Rows from block 4, named by matrix and row number. Each number is 500 + 40 x the weight over its row's rms, rounded and kept within 0 to 999. All counts start at 0. Numbers have three digits each.
# pw1: token mixer expand (model.blocks.4.mixer.pw1.weight, 320x160), inputs 0-79
pw1.40:530548520567450524438457484511446473460545485493514545472537501554510476504468533519474464470561471498483519537490587391542439464442483530496510431540508445503561441547465525473456418542464498481445499477410537531500544475506539487552529489
pw1.41:559458497490440485500538445512488453556502510472509503481382464517441511549518514530510512610489562513443465478494479551534446530501560510547414461527511454434473416511528488486490502527517511537547538500538530499495406535458595488493589558
pw1.42:535584504515525549457478531535480463475473498514487543481524438502487571481540540497492441549498510500458519421547481457529479588481534497513510530488511536534458507459522440451548375535520502489492448495472476488504549518552482518448470438
pw1.43:523462557557550471512468556556461530442442468462469544453500492514467486480541556438504573466543446552480556440508571449534528514524483546493455491516526472562512490436450494489458493480565425463452496464493444554514434478456538429488544552
pw1.44:519471543544451553464488535506493570519523501518494507499484487467480535484490457510490498448515557446624512491561544529520467529537468517601485495459521548528517476508484473482465544476465532499528453511552511464472431456516582501496453552
pw1.45:506483510529560521513494511449459479413522511451398438507493583562576521483574507544450424431459510454517538494520488566439483526467544504524490484470513527504504464426483533507510453495535446490442526531429462470525510542552495531531574508
pw1.46:439483519558455511502521530449441452523476467491490477496526487530536495532541529472495478463477452486464593514659433514491465496499506487486478556486521529496509615491479470496503443556551483556494540529395507444477535532476504430517471547
pw1.47:469532509385544493511497474503559523501444453548483505502497404468500449467501482479526530447526481535502460512540529521515513485549481525502483487484471431423421552529453495518492497489535473410527511483548500489566518437502477486436442528
pw1.48:475462440516441499576443470477444540507472570447533407489498500508436503473471460507501557526569429487478522509490424473443511549431473518437455508551392419543453502516559473595510506473545504488471550499472476483527504505475556379553481532
pw1.49:508530477504543564520491497476535502531478478461470550506481433508491438537596526529440460469468452492512467451504533492489534474476477579485574530531485581571588474527548555528513488503474533481434526508511515448544505536462469515545417515
pw1.50:502466414497452461472516493488495502463495468565530541489525487494526496523486508541490495466506487545497514445435546403489532542551462477477491532640503439496486550547513511506502474514501563508414472506571504519502481484538425435540512568
pw1.51:415536545511522425465504469506453515470546524452590436508474509488447477552505480436542577448470507544446524495538503500471461389510543475534507473474454507473547479564506499494480503501609429494521457533522553526540566514514465479541557526
pw1.52:522500490541505475485531489520480550451503523489458453441547482523502432463498498463503465549460427452502466466528532489587446458528492437558440497536550435499563586519473469444484483510554480491584550482514526460419538529521481479448486506
pw1.53:440520537500566522461520451552507514516530498510438558487496462448527529508487455430415428515448508492506433541441446466528560514469439522486548509449498500539502563532512465476484523537494467505597522517458513499621511504512520449502517415
pw1.54:499500494478490509498417469491521531427539505476536492508442496481427483529448507496582511464492517477500483562437568552533552509494471458519470531446553512451480544482512495485469551511476516483430518564486512596472505517586482554505500480
pw1.55:521488494492493541535461451570475527518527435579465473456490484460471495500530525413486560562453498477491446483446547446488550538598468524496425527476508522562498519479527445474427508475496483491504454521394491542520452518502473556517451484
pw1.56:472511509518514531410481490532491363453532479525503587424492494431503516515432542564454482440530602535484477503485561559486503545503463475530514536449434533518514530500477496462556528439515487428573549523568464514520534470526498511512541558
pw1.57:544435461497562477449584480542497523476462481496464434570571381527521520484461469449555521551439415475554500520506538535456522543527523493518466501533525480499490518503440519449543398515505504571486505449471552481440478482445478514470541499
pw1.58:506428556481428506446493464513522461498486530424489504445519502512437548354479565512621511481474562525527518544500479472516477488492542491500570478604477493505503509446503530502553436507544478512518515448501469449452477476539522449467483522
pw1.59:434550516459519514508521469482388493512428506429494497503486590546484485478537565526493550448538526568515508520481474444504583469498524540580438444461553455452512499534539485485421486565439471527487499546541491442461578495504586515564495508
pw1.60:479515478496486489518514549487534434462459520504524488529504474517546525499464495467529466576432530562491540533503484519474438582541462474486444505496488472584559551377533513472541402543513548473432522516527535478476505453522472495504505415
pw1.61:521506487525503476432467549584495464486440566487558509521562504473515438557557462526432523500496499436470544444488453484537546497562490468478385456477484469511476407442545442534549410530574474544486495516591523435519534477453523570444502473
pw1.62:532604432522491443475552508472557481509571480475491571542506491481542512555518417449495515486482500407489509427510505450467488458534524520492508420477500551509505515509546489459437518581533494465506547569510502546478563458475484452533495569
pw1.63:504544473559390535502512516482478493544417521485578528449419550498468473477475529463540504471479569470496441445475613528514473564480587553569415500562398520522549537461503511467427494509571480537517483464507459522536467526469483568475473440
pw1.64:540502463562464550477550509449495530500438488412484516473479505504509541531548503400476493549479443526496500518532550508484472539452480487508499518455453476558484522495555490507472485474594500536384513547533468461580611492464544473521540491
pw1.65:419535507547548472459509532447500485477543529510472483436420511523466488464495467429515525498555567500527510510538557472510557443513538534453415529497514501530552472554536514552528544518534454475462534481468482556464514528516510534501530515
pw1.66:458476469494515553558507541499507445504572471449557597537494414559449568516504510435457529534445541503462561474494475535518504408502542535477541482580489521490493498465509434460472505491516446507570523510487496451516505520428438468440459495
pw1.67:464473573439504529462467558546594532441551474522481499519453504449492470568506481500482500432475535449531487551516561550490500436565455510515463509499472536527519551467471488445486492504501455489533506504476558508463523450480487507506523490
pw1.68:446485532421462546579516445404459470486524498499471461438529530492497457471535505554526448457531372581493514544479494434492496548562427482499468542548468552509509495483445467553559475507480518463511495491503574492497455545453547529596513485
pw1.69:493446466545496609515468513529464493492542481462431498471379491452483461529553492526495500501470480512429491442533471451508491548506504478531519442527461627458522503506539513485540519457511500532588510477495589478494510549515432525440468544
pw1.70:562476523475492470482489539522428494530487437463430532458548535532507441492537489495481563516519497569477552457491418555490459406531449488522450577483491476507467480561519549413507496601500517504439468482579511424482548464489509473519429414
pw1.71:525522470511486583460510463457489464472528450558478564445491502610479475485467507448491568529529483464509507427528517550489477474512443434434430510507473509484518510571528594475560526453527477458516536499478407456469527495453467537445554495
pw1.72:522475502575488466454437577588474500539474487490492443532467459463491475516540450513590528512521455423447465461452487551492449499538536438542510505457504455472410474451529527476499455463558562453493462507497464504498540493507521471416446467
pw1.73:546509498484489467508482536501516480533528517548498514536449505535506460492533510463523497469499515542432456465461470494487529505466565458466494431419527498472563531539531483503483424497606453495516490544566433506472392552530540467562520488
pw1.74:430494441494437508468460463496445506484569493504464493516445453513365482484522474552527518503509525486533483464536491571509500404508511505524490433534474494464523543527527542596557509562446509563540478516496539465494515474481467596425477491
pw1.75:539551511501500448477500549519541508464500544542471530461489497516528435438451536554442491428484476495510398522440448583544434456519452468520555479568434454474512491554482533509500505490567532486462580512474554543538530534459538515555477472
pw1.76:473515567488507512485497398508515578446500479533515524522575495529496457508492506526433419479474532504460497528436526560513481481471456522517487488450551498497437510511428547456512449525438556521537525503477486476540486460559527575574453534
pw1.77:555461480533477500410456480560465531494536521550468526502525491461456460547479482526463471458451542484500570438433529488479513510508456513533457460561486596449456493496521495607472427556596463535520576491476501479553586506578496441453516459
pw1.78:555488511485495476507552548515480490520515498452488492492538549555546474491514478442465508497503468538547468436505495487496477495413492556503473451501533530535505467507484449455492499528503528477536521518514516532453496557524564503519499472
pw1.79:541412481568527486489434557508423528490529449458458526417533445520427492492511478498510514498460557496582520485493495535477483446505495429520549502457502476515497502525516520516498533510450501474507448505535582455417534508431585556473459439
pw1.80:495463469509440563452471541492503501581567481579504556470429434517530417526505485461476420534526524504502453403443525493475480482534512546538534516504514487576578499573543516479417503531487513511524490569468478478555496543544472573409516499
pw1.81:515528508491543511499526492539472442530456513420473436451561506555490500537552586490518552499460489519410492477468499461407475461471481508567497506493492470511494492497503512477443407602484479476438470454484512490483436488532557538510458470
pw1.82:482469498480422480502512513472555546511540533500453470479394494471494549502416504522498544485487497531455468476497502583520476458523483540514485490509548481436479501522438495462507475533495584471445519511543468487428635479486433470506554521
pw1.83:462480496579471521449504473515483513386487467516476507482521467506469552458507495502501473511499452550488529482477532533494461499540439529515441508466535481528513494493504551536417479560587473484528553478573549416503478505508510395404440442
pw1.84:497467511473507528577481516487558474533530545412411529559434474515494446524483587471527412497434528498538495409468512499516518548485535538487498529621426484479493515492491529487518515531512532481504576505561449473518494487505476493492432519
pw1.85:490492633476510459417543528536466427524534460536517541563524499538529507568495469435502476445482468575518502444499498485574566555551508517519513507565521571454509498533505521516542492533463489468500483492547496525512510492475460462439542486
pw1.86:468509492482498456403543472558500505469530506524529450501398549480497530523499527456474476455527583556431551489475570465554499505563418498501507501567526548455491518482459463509502492473504474489564451427470487497524506433475493495457539518
pw1.87:519534537541544519498427496502496468503487540502503421532414543464439479505523545533538401493510481506455520504576465447553438536525487523476556536567505518470515522522472510461576478539495511492469573444489520506516529449488491462497535510
pw1.88:477497557496509445444486514473543516500540545508520528480543475498488458479449501536424512532430506540522535515499592516549475442473439506523511553475516512447533522560462513438556497506489515488572503430562600410578511413475521568500542478
pw1.89:476469505509524492528586496500477475498505509412456514531496555480490502515440546499471550489551388516477474472511565354559441516519507547511510545482469473466517519488510518491468481502557468494565484496513541508463473499416481460445496572
pw1.90:483512439507453501500495450494540507489573586487517556435444479504502490619551515525513474542519503448474483517484503553494414586471519455536487491428495503461543512485551467514573492492491456505479376523493483493547541525453522453518489485
pw1.91:414510535515506468531499480504583487487482566533468476533504480440479460506544483473571533489437537526587459523546476440477528531521463532557439524537483545609531547436493508556546473570488498482374487515494601530482517510521479489438480424
pw1.92:558422519505516507465471598507515471494538465472489562467542486495473426535451521472510550442490443476590455482482533460491456463535505497557554484460491427485553532545523536521443469454487538526508560499498556541487526443493518474538486495
pw1.93:498517516509523517562476442480531467536436478509522525482434551489528496482441489475445528474437428522575485508448539549514494470458423487568562513535431488515540416467506465524541496463504556474565532567558566530548523524502475564600536511
pw1.94:498467467487497508547528530517520521481562475522509471488490405494485479470471455495434520562461466473505500548525483495526468552459483547545477555545506485469411545506535442458523427531502537498529554505485481528457501508463464531498477545
pw1.95:510560492422494483496502463524500540552510452512495505484575508489561499438494560516488434477524510488522491499607511470521451498505522536567481450443568520447453496442483518553519509468459437427484441523510503471430474481540531480518551469
pw1.96:502457469530517545521481477490470534477541512572512524538550456517571467487536524496566508509525451424444363531522495504458498461486504512460499473540449554496517457500465459570545435502546405430529440516508488504495470523534530533529545395
pw1.97:466540483574477470478526465566495460547515540478547465501571522447485483492457513448474465440518506449421473461519564445447440579550461417550422481495521514489498525518527509509549551467542559483502496505492511481510481507559558508589528523
pw1.98:470533530506536513566499532530474543551560435473561559464481488496419538458446471456485510489488398584454566481564512487486559456508467522490493486503535422501538524476520484468477567501478526563455451525532556432481505555539477539470493449
pw1.99:585457529451461507504514468525542464403528515459578490456496528534567543530583471468496503502455500466509420503491508559489491498566591491502554461535450438452490500531468538510443474492575524470503583492494526514510576550536472518465492457
pw1.100:486494482433554518450568494499503501486557483473427488568496493463503558496505467498538483572501537462499479561441469439536457472464462481486570472478519550541501495579530550493467475459514578506503563545558492445506501458492456531491541466
pw1.101:472491465516596526520506497517471537507492527516448562529489521441462493520552510508537522433514477455582457458484442542495556491529433561557493546510551450470497522550520519486516449479458494466459462521551493483567471526481586476491514466
pw1.102:536515574512497474482476477520544471490406516555551483484521504549513485463430491607497466465514522515456545491487517455449510501469554500542486447478552487479518494505445453472466500510441548460461559506487530520439507470538475601509500398
pw1.103:465499485513447506491492550523506476510505505475476558482529480481468451460392437518479476478513503530542493514482488514505530521506487499424447536557483463487408446522506529489513489498545495512534483460538461534462463489456460580544527481
pw1.104:500517459449531527472494449502446526493449543438502531523475546469536465462570524493518508468528533452426525473474449516479464514447587503608514506566525549510540547601477487550501402526530498524485524523506486427528500521496503556480474458
pw1.105:534546507512501416454531471503553482465511524470502454523565438509537524554585478473454490454414495452536472478501483549523511429534470561580526445525598540522469471530553510466424573471468475526498508444486488524487489531561486557505511507
pw1.106:462578551491515538548558492537578475456527495447542519469507482528489477487503531427551490523479544427489533475488495535501520552529478489502623523477424414496452449483502508513428529500494574442512530446509512582533495538488444487503472474
pw1.107:499497497550475540505543377504429538511540540514491487521497514579406411429502500467461481568460506544504442471518529440486572466524483458500532508461411526518515457545551444571540524482534458476484540550460499467521543531560550539493505518
pw1.108:434489475560537510451497522450466446469531523490461573504541518414522511473484477477458530548533472511438508506572517470536533444537541528421516500529508516475447520522523506408532502476551520436492523549458503502497538556548556554547517530
pw1.109:532513578455508462404494538481572473495472485539505463457502484511562434484471522504470567520471525510477487456462485522432424478522476452564503473443527505542533513464450548485489552514512521494566506539524510490475515497505574495478529515
pw1.110:482515503599559497476577453482556513477518452510497535544547522448465506471558535519500498557475492433415522457524484506482508493506451513470452545406478530499473409464503551448518558481558510450433469501547567491556519535528473526521516527
pw1.111:497551461517420500433539523476487522504465489504521492536485477523511448594503451485522487551501509399488539496513509553495481530533543463561493488457382432498471487486513447476508486460476501503529520545577509449501501494446449484509454439
pw1.112:416435499497498454480521469452523488538487464490519494491507516534478515458466441503550522514558460476462479511469491473526427544531492501490523490511511495498638519490553543448434454493556481491627577534500487488567542602438482466500494508
pw1.113:472487521569505513499473502574463460469477526513507425470482492621437543565535540503503462518494466435491566552510529541535493507467485478477491473484531571492515498501473506514549457547491471561474536450455449483515397493460468514567538462
pw1.114:554510496528457480569510497540497517544420499587558434547499477530482494497490530546451500536455505532554455491538511531508525502586572501445448459446375473461534556483479545559503534502501520512537423546446502552511490508443513481546480480
pw1.115:497479450533415505546560509477519466451512552405546429504549466520491540520474526527502497459498547475575523544498508538476503451509452484565552479481500495506482485558522515469554539452464545441456514447425485505495443552453518537458498468
pw1.116:432540477498474455534398471555459574472572519490537496554494473580510503447539482497531486553571504399449536466470476499431464498480504541465494494520616498503453511418482536561476507504535515531486432568438434499459505491536540464425516396
pw1.117:458527507496493504526523486535524417476507501506568498502500477497516514506470527533526546480461495526454585504508506430497483559473520516548475543510552488545437489482442414422433521471572491500526550464425505460499529552498483471532531453
pw1.118:467502529534494499520487486435509543496524527534504502497550488504549489490529541450468461529522504508553467512546527496516557492498435485479488420506514508471581457535547508472435579480514462499441521505488497496514441561520526480517457461
pw1.119:496470456484510527516534500514539481486430498529515505539534498453524572524510473524523526480485556517468474500547539453534558474537513546468416490435455500491443508478519444443469485381502453523496493436536542511496475516544458484538577532
pw1.120:497469463573545511520426457549497536559491477404478528473419526484518499457464540481525524459550520479487537501501433546496475535516492475432418485505459541479485518480488492598545481512562476445475551535488515484472518510431504449453489449
pw1.121:508516449471444528486539479489526496499542479536498569442545473447441526501463500503499467470457566515501505495487548542522477455594579507505514562475521515573496433441444516437474541524528493527485490442448490490447599550515479454458540477
pw1.122:474492529523460474486519504467527525515459521533505439498464550436485426525496480532426531515478552400445494526486572553560521521481548423511480536498541441513522541507504543483466479506436527475560500475494486518455511539514544456566509568
pw1.123:479513468595542551472531470523535529482411525421449478577519521530532523441507554452515512544555543466532494473533450513493489548514547508554566486374435513489506453471542498406488541471490502500508493448502499482515497474449482486418595454
pw1.124:479507514495518534517529554518543457524460479472526573585512492447546454516516562483477489502480505426513488535533556458548532539467556524448637510517443464497441434445513482476507429487421487424509551528568488536521508537459479463498559507
pw1.125:498556492549475446506466418471574528535508554459544480513542527483552539442591470535471435491488463439456537481498507501444482454529438505513489465480556503572555448498473505537473469577511534548449566496495509501432431453554518497534550475
pw1.126:473554506531482460568547477492539515464452490488528409499480472473490560531579453460518492583513467490541494476566426474461473480494522495488511556508539509532501447515539439547603550435537514506546490544565526514550523580460441458486481521
pw1.127:458550486509524582546482539502453468480459496492459552527467483499497447664516509571450489533509463515532554456532490498509496542468458503461463426575445524510450577503481463516513493548440510473514512510481481517531495509486503460488480488
pw1.128:540423503502503544511532511458498432482510539530489566538454439450411539548503528516496545481442498534513460466506442530502515553456509539557511504410524503410524564529492517541459450546548526501435550481517548488518437449548523466543500486
pw1.129:553506506499413509509603511504526531499437445477507502524557512473511482457532452519504439483620473555511489458498466477478548542531437472459561535497541435500492538478558445493548424494502584476524519549553479495480559535479511482487478553
pw1.130:508497458492477564541498426507459514498543546482562492504485524510588495525554453456409486558442609498455534480574520509521513478530466505533513470481460550478488480526544584536463483418459524492453527500530550491538522491509500481544460491
pw1.131:550485516542528403494467483517517459515442456539527513532537524509540480496542502556486524454495494452418509482542519512423452478527521473504404487475439438467488553532495462451582500485485538555461551579554485476549526550435489607535474493
pw1.132:577513499574521484421505474545481523447525460571511447501492463436493492534495479527522528487522499526465518512507511502414420553505524405488527507435487479501524464532448505507497463511477462492489506576505427516481460502534513465395505439
pw1.133:550445499445556452520426491475494514489476567499479431482537457399530487465512496460460522447502505534524526496511496554494508437546511537478486512482444503528502503569495456488492491509469521491466443538472496505461552510570544512452539490
pw1.134:551554466447469551473531475446569391524523442459526513519491487547536476488518525415513466500537555502465522497518579527451429494541444520537517467544519516555590490475491533553440570551510447481466498537498535507483481481528482470522419489
pw1.135:544483478470484501457509515490544490499510452485524484494478568545468497529462453535631482511598521511558462509499485576502508528488483488447480514487467558498534476520492457482493491482486474522488531535490520472472453515479495494510460464
pw1.136:485462497493512571506542514543552505432422535538470471516517552474475463481499575497512460466577542497458500512494523516475508453456516499573528561522527442496564460570410547420456532510426568488505475468493478569505467517491468503518470520
pw1.137:522455574458468418557505509457538456514474515517514532517509480426547445547475516490523544536480519477577474492440485487447516476510446523595560509476477490498490481585488461514498521479494475513519464523457482441555435509613458529459516449
pw1.138:499442496515488461437497502499546513537539555570499569550503481562436474511594459506503476457582513462476497541478460508488507505513511519439512426470448538511413456473501533534449514535453524459508527494552588469470493533482511456419476482
pw1.139:513497502570458524451474501463498428487545526490493538525452535430514505517513517477496511503528472490485454479540558504523453449444400552514472519501447544519533430488548464530440534493515466554494440485473568391575510569529474548536404530
pw1.140:447489547513480518583505424440578523565540510488414419476486527451544488512512482487503423418544474434548515486435511510569478459483497565504576503493498489507465537497515510497534525514407468514456547468458486530545488540549440486550516475
pw1.141:486454526531432581476542522527567515481519470496492484478533484520493508523471522449488483518515456501452534536480497463406492547564449591535464470477451466539448476443399515508473418486576412513527480516446539521567484518498504461538511549
pw1.142:435493545455510477521549468495444425452487525526509523490559481575519521462495558522509475456487495510474497507529512485582506545501495543450454481528525497432491448472547495503463487383474487482439490450523544515562480554507469525541445521
pw1.143:470439496525534460499510503514514475414542478564585525514452551493482515561559534501486449530556502393455489483498511574464493512443431494530504507532465548512537504532546516459505514458485545529449519459487566530463468502467432431557435520
pw1.144:503476556498508521437523431497542503481531507541544563510460527552427509467445540493476508436522486490502518444470557544493416562476466540511539463450550549534511550483452519491534483394473535546465448492525457556443532556520519522509536454
pw1.145:514589478632459484475484523502466414478519481514451483529531473390533451527429531464526496505520485495407505515508512556503487534518414528550548461582463468485481496452447439482485573545503554542475490505462503482513476469536553425579584480
pw1.146:513493577570486531562479438550496526480566515554530430448501509519522506420474457478459509513557518475428448433471497465459452477523493481466484475512402465531493478483514497518501520483489560537574481514437470501436489534566459582524478549
pw1.147:496535454491517471493492578515511425530453496455549483512540491503506476522455529504476473500513598459440506482478481464541483491566554463495496460471468431479491492531511477537545523459476554448502548500495444473499442558501514485514547524
pw1.148:609526449565444432570495506464509513484576488515467486508512481485470487574438530516499485498418445446509507454473525464501487467506499490542552500459545496490475544488531498456512542520535477486543534520519492541534522434506562587478573543
pw1.149:522505503512450532489530555508560468506479470506483506490479430474410449496518519390563477496499477474574586495473497539530472535514494502539568549542484515514517507538552557432567467493464543393436460598473509411469576496450422474610497545
pw1.150:463512496529510570549534509475511454466506475574434476440529546495560494605516495518470496454455538471451532512560554549488427539481565459498467514420438455506485471513498425531483434466500534509475521538529489496464514548514493451475527426
pw1.151:519493569488511525524517432469561439489461501530475522405490538481497466528418520508448534469501525582527495542541542455537499477473472544557516523441451539503561450581469465503535508505481481503514534512521537519512496467514505543512501505
pw1.152:484504477506428468434433476468535483505500569516571493451468485464513465459543505456554457543563517514542463523455494444514496541453525450512510484619499514491514466477485472494456528573538466503548460538523521580535533524498565530431539428
pw1.153:509538427501537505498513437493550507548558549482520484448525488496516490381533496499515524483486507445492531462512470480471539385502499513567549445595481512497523478505479481534495592468515509466518507526522481536471463468425575454480477486
pw1.154:475497504511484483479491496543472551434457490529492439511594504510465409447510480462532509560562476479493438438500456504542497445509497439503508524531488505529482541515425508477577440467575530501504441533462433490456509557565509497505482561
pw1.155:553553491526484564445536521537462488463478449415516518496504504543540578448504469530484471415544484475532538443506504511608487483481490545503502525482543433493503447480535457442441464543473527536470485484504524433438501542566530548501463542
pw1.156:399527544556495447457579500470530507498455590521538462513542556436499421531417552443481521561484488466446515520538558560521504488498517482545582467506528502500441512472540467500443459564450581467501470473486488450492510546399552441497499444
pw1.157:473507621560514503513502522570527474472398510468436549465562517554483581504434446443434469487433492526579520480481484494543483540471484532476552445490511524500535564496565481537509423451495574481474552529566558492430515475484434489535496477
pw1.158:540516543581529428481511527487520458452473526512515504494430542441482504521494485429445552523544548431506518447474556512480548495520455576490523507535531524504466482526524482508480487504590418553463465486489537462543408481499446477534513559
pw1.159:500481476543511518448492479496409443476454540466492536465467489469454524520494528452467522488544448511491491404515440483524565582546534590482562477465502452443524479502572476458453504506481414557487527462440548556535603613506492547545517538
pw1.160:527481489457466520555497462530530529465507506444527495458546553565514476467473513486509505472560561470457540450471498539538494551499476455428456442504468517522476511500528520543447521474526450449501465544529541474457486539523523494438501499
pw1.161:530528505559473462400489528494457477460486511488526531437483534458515468517484468534536494484499527524508459452522446519513537458469506533596484420549525488559486527524519512478464491474489517485510554482495516495526501477485479467557384473
pw1.162:481432485583539512497463521554417499503456507544480439442488468465488386462396475443485569489517497448455453511488452516462487529503555549528482527461522504506463535499467550500564517532504507498509488503463485480532597506517521478516504515
pw1.163:443580481535503550472548472489494508474552483542480497489479488430525521534481506539494488415475413448505469477487518526452460448464438531492479482507557512552562479551567485467531567556445409456569533563504544518512476474511512477482582479
pw1.164:445459529490574502456525499524492513549530539454546506537443448534488536564531541531500483531487401438517489537489513543513443584467490540478477531501539530530499519552530412485509551480523437481532469489429478550521440581458483522444527468
pw1.165:486468634552503493448519499468500529384474516492529497447409480473451513413490508451471495522525470486532509426430540421502491557492524448489540571537492459490494477535580579436492503445547540467549497542499544484492493537482498567542471492
pw1.166:495371542513460460492536500534477501499443475532471397534539379478521503528447488537453501483477473480481510525501535548448497516489541469535512492444474549532533534474575548507560460475501479530491553434523464458498510608540503587470518490
pw1.167:522494578470493545459541531462520497455520495453465491466542467496457533537427526498549481428431524463482524533499460441510496474481477514509530493503443569532461465502529567479433515538460550487469514450542548635494477461507481490476481500
pw1.168:415425472448528442487499461530484482510520515467521470470529506545534492493528490548486457514521518561513475475477461476536495450475474477541417351555499438427557472578494527511404583465508492553513457582470481452438477525537504532486443543
pw1.169:529437548457535561561535501545452482493521554460538469421502555486522560500440466491448503441494429488490516613558551516511505549521551451473512524518384490467511504550508541489495466543538496522512502470455570509522480508496527512479512508
pw1.170:398543505535457568531572510427570502498479500466497503532560531445491494491501500495454420462539497532600507478546505507541530499535471497351490477508495459499515550503493477441482465485472553480440489508496534500492507482542442511474470553
pw1.171:475471463483534544623455476531467511492463480506499526491619506489500574568479511508476513507458507427578463489577449480524562434489539545391537503476466512419425477480512500448558515485486506508532541487492482445496559450517517437449456473
pw1.172:527488478476539504483474505418461514541464545548535516419416486421551480488491476518516446513531465527450496465524464504463434488448504566480548461420502490583469460485494483546505424553515478562503513537494453533459492476516490517488498562
pw1.173:511492498519550512547486523473473512509532483466490527467493498562476445489536537447518468495485489482505505457537507504465449445510537546466444484485513516549540560451567453514476452521482485495501574539420460553506580542500426553517483526
pw1.174:452496402447490471449513466499574577492509457458507500444544464437498563441485527440541437455458508504543513413515441514542539495536457434512503479448501439481420540529491515479535514515574546530501519507514513575412490532471534432460556466
pw1.175:486534433453447486506464493464451457490565524424488450453515406556503533509507516557500445483518430556484469543527382453545526481475467544521482477686464476523543498527548510495440533542494563549476462545454548452478539599519467514543484481
pw1.176:531525563530525489467523543536509429490572528456443566465520460503465480445437481593563502405547433462559572581471455573542544551489528499474484552417564437513417522490528499489516460542488479462483505542482501480457490487541563490476521429
pw1.177:493480564510546552439482480502506542471527516451493494526542430468416499471542463562512544491548531521550476560517466512550529489443453508462478530502510437463497490492533455494529470511528532529524435479527472503479567488548481485496531400
pw1.178:474541505562558449463566535483436482509536473447462443494504532549497520460567523468519478514490514462419485497457511491477477531534539515517503512474535493444507425480489531494502454560533484454483466511426475499486496524500486481597469518
pw1.179:476486455517529482500433493561523556509454494529492555451462513482495513506474529423536494492456490576460502525502533511422441561480497504489466526462541497535455478553462480457499528485534455454555495479491513465520459509490507532496593496
pw1.180:529570517486482551494522530522503558480500476563500535555529520515540489462519460558471493480477570478524527533487539547579528509527489576501540506565482440541477512564442583474544437488530414510495469526488455470429439533522537533526501489
pw1.181:482549497491461550468485451494565497455468548548490466497567477546558571595522496524538455507525525506437445481492563520502506551476494549524527507455510491499483492492485416526474441423534493505483485577621484554555545488525466526485556438
pw1.182:464564498552529533443574488461477551442514502519535456454549516504505501509409536467547550454492468470484452547461488515512545487524480521552488475504483581604529501517528543464549454471463548519514467476490463457551510520434521475545482515
pw1.183:489510501479485483483516463466588505495532466440514512446518567465493580489487533584496514539493528527452487527532527484566520578530512523524480503442480482495423464462483473537480501504526547459471429528537501562546538521542528438460530543
pw1.184:513587441535560512434551516524474507532470430528486523476439529475532489501531482485455470544500481519413479465539548542537467524496545457572511498452526484481540560518531495446453564515500483511563416510452500488497520448536468425527558509
pw1.185:481487482513525498579521500460487496488427503526528538500482491459444498474471466494482556586472479520538479487500468486510491507515490455464551364460530448507470439529524398467552476523402472492513505514595539481466517502553484550540436487
pw1.186:458474526551527454516494478507559511493542415479479530428531477494487483429533491481532459524588477543591408435498547558533521443514503529486447512397461513493445508484507484538459503553539531536558541521468449495429574589455528524508476538
pw1.187:507491540439434506512503494582505522467512579480465462508522519436514604534493541574490541448463527499504537512549467413519572524537469455506468463478542481469505529431548483472428505515512508482428475500519517499510494473488518502507457553
pw1.188:493557451470453511506548477556482523489435468460455501557475524510504463406538450490488463552524493486525478474545492553487540439523496469496494494460424442539539454466527534542520456479516425512570463567577552402546503500480499551493482436
pw1.189:523515482508479508516506574495495569510459575538485470477501491495494521546527516531580502495555519535420473541447488428460508496515463495517552522461587487526510535459565492483474472541436463494516536486452489456481432501509444451440466517
pw1.190:499452516449508452469567431505555509455462514567562474464531526523518539501462401432541495527489476441475532387469547462480504577485556476526547504459474473511464505523582482498454524482466543492602541545516478468573529506441469494488618509
pw1.191:496529558389488528542509447500446514499456507445490475454533515489506467481529528462474545540531534431535547449473560525509580480480448469456538478506476440505502450544520460545471507506500513520498430509451530495508529535466537451449432418
pw1.192:421482528415562514498492501516497511445448513435493539533427551525485505533534478490449452496438486583539605558462458434507457585533535514533438467499521479500461483575482520513571526534593473497457530544494508420544499507462521529490475540
pw1.193:515499447485501440552521494541499477513536484548529480499411561494460479492481490500468505449482486472429544461514515488449550451509602564457477547503509546539473514541465500549480476545564491483497488455508545528512518497459522509496476460
pw1.194:513498487594458511485523487418571566526463430478523565531477420476551501518498537575484429487430509527449595509510454450484454519452501464532490485562470531486489526434504495525512512478518420540524471536497539425515528507601486452453515474
pw1.195:401466490482531585542565441578455433490534485435454522527552515472488521524466486487480505498472487512550446502496508449549460492504566551512608591468450499469492476514455430452482467430494443473463522487543545425522473572461510491531547535
pw1.196:528500541435550430503521497547466500480432469473461465540475411465475467515427506477445485538548472410495518463442505588520540536505441528445578502551458561468449456501529529461491513505451410515483476458539464466514508564539566480503497479
pw1.197:563480532549599489438461551505538504461561508409477562598583470464480491505464596493556513463511564470527535560510539440512461529565480487567530532453496421515496504453485410425522477490416528562476543459456470501433520538450514494523491423
pw1.198:514553406421449577542597536477546513481514563425452449473449474455512470454542475533510469484508494539575538504500506519492504465521477561507498498493514475475495524474545570565474566516502456493485486537466460468462567464518518617563518479
pw1.199:427381515488524526503512504520532553525443544440529504543472551538521535503431465544483450512457496482528491517454429469494521536468476490510536492474504475458513529491576498516529426475476529440508529489503523541532548465488505517502529406
pw1.200:435545542464461489496505502555482548526534522469566504512530526418394484605521479543500484472509513488537573514433502496481422475484500521508473533469459502454462518510567433523502509464528541493493541545475433540529502528558560455486508510
pw1.201:489452499467411506510444498502484494498532457473516470490491560445478518550544483508553585480483408533474514504560519516502484522537578486469541519526541483462486511445449506495438464492571533490427450525531431473532569503514541496516448502